config.yaml
dataset: "simulated grey scan slices of phantoms with and without marks"
horizontal_flip: false
cond_dropout: 0.2
activation: "elu"
blocks_per_level: 1
lr: 0.021
orthogonalizer: "newton_schulz_5"
batch_size: 128
lr_schedule: "cosine"
final_lr_fraction: 0.1
warmup_steps: 1230
weight_decay: 0.04
adamw_weight_decay_other_params: 0.05
Rows from block 7 of a small class-conditioned image diffusion model, named by matrix and row number. Rows with one number belong to one channel. Each number is 500 + 40 x the weight over its row's rms, rounded and kept within 0 to 999. All counts start at 0. Numbers have three digits each.
After each channel's rows are labels from the 100 images, of 14976 (inputs lightly noised), where the channel reaches its highest value: "responds to" is what is common among them. Only what is clearly more common there than usual is listed. The data: simulated grey scan slices of phantoms with and without marks. In brackets: how many of the 100.
# convs0: first 3x3 conv (model.decb.0.0.convs.0.weight, 144x288x3x3, standardized in use, each kernel summed), inputs 42-83
# convs1: second 3x3 conv (model.decb.0.0.convs.1.weight, 144x144x3x3, standardized in use, transposed, each kernel summed), outputs 48-95

convs0.59:456485485476554443415520480460428513485514534443463451506484491535558504520443567532530540515571513575542490487535494443464460
convs1.59:510513433485433429450456458506532522514481435412465498459548449464565470510596471464432476579490491523471506456508506436578523523508478537497524
responds to: chest (54)

convs0.57:579474435433537511446407466527463600538447524497491528495501527537492503485492546526499553626477474607521523481486477537492462
convs1.57:542487468467519481439415415568515532528469493520508455490433470455581494520523466536518483489515482567503427480452531423516513493426500416556528
responds to: chest (76)

convs0.39:485533547452465446542509546497566468533471417554435468499497478547506482506530483517518421457535471552469386499574473464533528
convs1.39:492510442479547492451509485487551453428555521516488486538502444479522532477530485520494466433542514517460557503565515495490422515470496512548446
responds to: limb (50)

convs0.131:486532526459542493506501485507497552527547487393522504520460552410611501538459471459548528530435532597501469472467504470522523
convs1.131:511526460454496499520477556443506469457507563475521483465513472539462445468504443498537485589514522498458484417472470481561505544491515560516494
responds to: head (90)

convs0.16:476482494524490490500497527519528487483494499531484504527497484500519480504501553497498462480478485501514473528488486499522511
convs1.16:513454519563498442505463559546489468453509461456408499531481479537446523495470571519560493493489470500548510512506459532426530585551539444480461
responds to: limb (61); noisy (60); streaks (50)

convs0.93:540496499486490524483480457486447490479456475439463503472548447492522429488503471523466492522547488521534497434521491504504562
convs1.93:492453459504481449548412497512499511487459540490542470569508482495546510475581519541535446497572557541484523517500566485489512532469427484475502
responds to: several spots (37)

convs0.6:510551548513471499462518502421525495468527525476493467497481509529470520516470546470484457490502576496526398444527480492451480
convs1.6:497471398595499518461527499533431482437522466481482477549522535543494458504509587507503437451533505438439433495499464567453455458493461475473516
responds to: low contrast (88); chest (65)

convs0.8:540576535470434468497511546451533524457523482513476468467497483468528504527447529527513484481481485532497427404500526495449511
convs1.8:502536508584474544477549496517531534449450512424521558472523468470530477527437535448535454526496518441547425518501581580501512431415489507451507
responds to: side: right half (100); limb (60)

convs0.26:461501495407583534521535520481444540505504491521506546507556437421477520484420469446484570520522510506506492580535401478487567
convs1.26:534467500522582525500465512452475489460560466487533501454509461571422495518527541496511540510397525502553503540543458476554539511503556563474518
responds to: belly (97)

convs0.82:492471449535497537514515520513436489534446497606507552478541496516563593583510484489445469483529532470619481577473599512561517
convs1.82:408532426545473506492576500506539495549525476457490492525478471544548498577530412482442563569473428558569517557518500476492551524494547581566538
responds to: chest (58)

convs0.1:498510506479483536486428497504465493492495527463520503482487523423524403465428522528477574476486508508429522535504546503530473
convs1.1:517534450462496515474454517547473463516508550470509562618452463490504532542480534533567496503480437418479464455457560491500535435481480492494509
responds to: belly (53); dark spot (51)

convs0.97:614502486439535449514558469527387541465458429428507493470425561472508454511513521522488431498485497496481510472585596529523478
convs1.97:490581450443502499521433529490485564514462517555545503547511486494552498500594470497502527502505440561479475450545534430565479460487500566550490
responds to: head (84); streaks (50)

convs0.134:573442530496491475422572503463451558467462496444443511512500468450559585572503518455529477514541496436428594527481546484519528
convs1.134:497499478422452528507528562448504490462567552499482498490454451454480494524539471511495468509430468551494531526511453514585496480427494525543462
responds to: head (98)

convs0.14:489491497486515448420434471491489543466436484538462534507539469479527365543499549512439543495541459525489422497515486537456513
convs1.14:547548491459473507500505507524496529489488502482499498544457566505439537485460445478512519502551444509436444533478540471525559435477441458462526
responds to: belly (90)

convs0.121:607510515449463510529513489497443565528461454463546472550487452487474483462491419515539594537427462518392525508507484498481474
convs1.121:466517468527558500478503497529455538529563490441420575565466518496508486412538558455510439484467451480457470492455509506440449507529515490558522
responds to: chest (76)

convs0.12:473517480535443436495484467487499543496487564468495478541482501529458465478571516483510497505489555509546497452407527466453504
convs1.12:511460550529478523464433478545462444591451486517509497508543539546437558511400508517512473493503522483481524540475577564484552500515558476538510
responds to: limb (78)

convs0.132:513488460534529518435464437624446505543414523428583466492490489512471546493433491528529577494517510534462466533463550492483487
convs1.132:485546538457571471443505485495502503481513583560534518496462478455564535435508515487489478443515527539484453521503541416512448515528479507477544
responds to: limb (68)

convs0.36:559546520562448555561541502489561556503528443459430497544536491542399474529499486490524515463540453556484492522483475552417466
convs1.36:571525569501524508462454520475464486542504483524608467448494483499375545487462542501530456542526487507486445452542439532499458559530572428504471
responds to: belly (70)

convs0.20:510541497479530457524539442519492466550529440629558535454466478492471513550485458473496537515461497571490494526534486533491498
convs1.20:465507390441475551539457572503513524511552481418488504426491499497514390513499493559496487585480510467482505419529448420508519534469485513503482
responds to: low contrast (72); chest (61)

convs0.79:496512456461492480485484466494437449554436528542535479542559516571501442474518413470448521515509448489466407567595511494502503
convs1.79:428469444531624431515466505554517551498570524541503507499496492446512525477492527473511478489527472471502469541499524500465473410468529471481559
responds to: low contrast (58)